Rows from block 13 of the audio encoder of a small contrastive audio-text model, named by matrix and row number. Each number is 500 + 40 x the weight over its row's rms, rounded and kept within 0 to 999. All counts start at 0. Numbers have three digits each.
After each channel's rows are labels from the 100 clips, of 14976, where the channel reaches its highest value: "lies over" is the class under the peak; "loudest" is the band of the loudest frequency at the time of the peak. Only what is clearly more common there than usual is listed. The data: melodies that start on their tonic, played by one synthesised instrument. In brackets: how many of the 100.
# c30: last pointwise conv (encoder.blocks.13.c3.0.weight, 192x192x1), inputs 0-191

c30.30:500575466500500500500500458546532535500572567554500500434587418554415545500466500540500500500543519500500500443500570447500529566541446542500532559454568500500565467455525448477464537568500449577544469500500548554500451431500500552539444566450500500537469575531500523543459543564599500446500500500500545426448500470500500500500500544468547517500500500538500547500543444447410453528525500450500537431557443500500500500500469500500500459500530500500466500554481500500555459500500500435500464541443571553511521500500500500576442567559500500500532555553562500515546530548532446514
lies over: F5 (69)
loudest: 500 to 1000 Hz (65)

c30.127:500500500500566500500500500469500541471544534500500433447500500500500500525417528467500500500451459545500454500500541453500500500500500536500436500500500500500468537500500536542500610542557405550500455500500523423527500456500500526409500555553468576500500563557500540569606500500500585500500500500500555538500440500500500500539500458500500525500500432500540460500548426500500539536500500500529522500500455449500500500432519477462500500445430500564500500626500460450467441500500500500500500531416538568554473548464421500451500558500500500560500444500500559584602451500557478625
lies over: F5 (92)
loudest: 500 to 1000 Hz (74)

c30.132:500500500500500500545500527500500500500500615554500544500500443436500500500537554476500500562562500500439454500500525455500583500553500563534500535455500558597500500500500500556500583500466500500500554431500594500500440424397439452500427500556539500500500500500544441500571453468500573476460500500500550500441458500500569463500500500500500500500500500500462500500457500458414442527500548552552500500470500500548555500500500451456552580500500525617462500593572435426500500500552500500500500500443500562500500500455439500465500500500456532543500500500454500617500500500500424548
lies over: F5 (62)
loudest: 500 to 1000 Hz (73)

c30.174:454455500500500500443529500500500403500500466459436398500500500500500466562500422451500500523554500500500433438500532500500500500500529500500500500500500532447544500551556500500500455500548500548500433500500553500500500443527599500541500500560500500500500531500500500500428500445500500529500500464420500500500423594575443500554500500500462500441500500500500500500463572500436500500500571458552500500500531557463449549628500500500453500500500500500500531588471452599500569583500545500500500427500399464449500440500500568592595500500500500500555500500545500500553532452460500594
lies over: E6 (40); E4 (36)
loudest: 1000 to 2000 Hz (48)

c30.188:453500417500466500500500593550500541500500526444500500531500500500500531500500500500435538521500500500429435540446524500500534500500500468500574459471500531439500500500500500544463593456500500558500439450462569500500540500529458467426465573500471567546500467500483500500596500443447574564430537441500500447500500500413528500500522466500465500500500406540454500500555500451500500450500500500500500546531500500459468430500500500475550500500500440500500617500543552431500500500500440436500535534500453588555500454500523565590465572466540500500412500460500574559562571500500500560
lies over: F5 (74)
loudest: 500 to 1000 Hz (59)

c30.22:543528546535500525474500436550500500519437534479536500520470461500500592500500500541500460500500500553527500578500554452500557500500559448500500606452500450449500500452539519500557563467541446428435481484500470500447500471500500500500468500548547447543500500447500440463500524500534531462531500539522548476446446457529456458534457566539500500527500500500547570500500451565500565500553430500533474569466500500428463500430469440435576456500442536549541459556500553534500458451472559461449438500500530457548500500462468442467431500602549500561441500540553533500558544500500500568
lies over: G#5 (61)
loudest: 500 to 1000 Hz (64)

c30.14:500415500500500500500500500500500452451500500500500500500500559584423450500455561500500451446500461500601557441500500419553500539500437500500538500500460500500460500553500500500500500500500500500500535588532500500540500500500429500500448458500500566500544500500500500500500500476500500500417500500536431475431500500596457568500500572475500436447500500500500500500461584500500549500438571500555500481500432567500547500500556451410500500500543559500427416500420500500538627500500584500500500500444500444391500500466500500450500450500399500500577500500500431559500476445500500500
lies over: E6 (38); E4 (34)
loudest: 1000 to 2000 Hz (44)

c30.33:500500500500406423500500500397500500500571574555500500451500500438500442500448500472500449500456455438500470417576500500500500419437500532541476500585500404500500500500500555583475500541500500500522500500465546500500463500417500468500500500528500560500500500454473500500417500447566563500580500500437500441595553500500500432581500448454500500500500500544420606461558551500500555532536456500535500455563500500500435471500500459500500530500500544560441500500500500500500500439500500469542500541554500573472500500481500577468454500500458426525500500500500550500539556576539540500
lies over: F5 (35)
loudest: 500 to 1000 Hz (55)

c30.62:500500500500568500500500500537500500500500500500579500455529545538539500500455500420564463500545500545500423416500500421500526532500453500500500432500500443500500556500500560538500460500539596459447500443471500500434500500580500550500500500500500436500589430500500573541473458500441500458556424500437500555450425500432500586448500500441500500460456467500545500500562500462500500500576500549500560500500500576455500442500469500500457500500573500500500500500529455455447422500574500552500500500546500565500527500549521500500435500464557441556500500562404451564500500551500598500
lies over: D5 (88)
loudest: 500 to 1000 Hz (64)

c30.23:500500500558543500549500500500500572567500500467438553398473500500447453500500500500500500500556500500432500500500500500500576429465593401500500500480538500440500448533500500433500531555500473455466454473500500500422565555500500537500500548500456562547529500500419433500500465500500598444436500559472423500533539539450500500442461500500500500448500500437422500500563584555553431570431500447500500500500500500434500500500500500500500500447500529447500440560500500572500576500500435500500400554500424565500500545557453543500549471573500500439500500500500500500500450500500500500
lies over: E6 (58); E4 (36)
loudest: 1000 to 2000 Hz (63)

c30.191:500449500500458453423500500562500500500500468500500472471565500500457500560500572500450500500466500500556448500500500500518500597500500525468500500424563429500529500500535500500447621500500500562500467467500500457500500545440500453500552549556476575500500578500500500500553500500538500500500500545500540500500452566584564500500500500555544500500461454500458500500549500500439442500500441500458500445512500461500500462405500500500441500500467477527528544666500477454457500500500545500500500500412572615500500500500449395500500539542500500566500500531500621500566427500500500500
lies over: F5 (89)
loudest: 500 to 1000 Hz (77)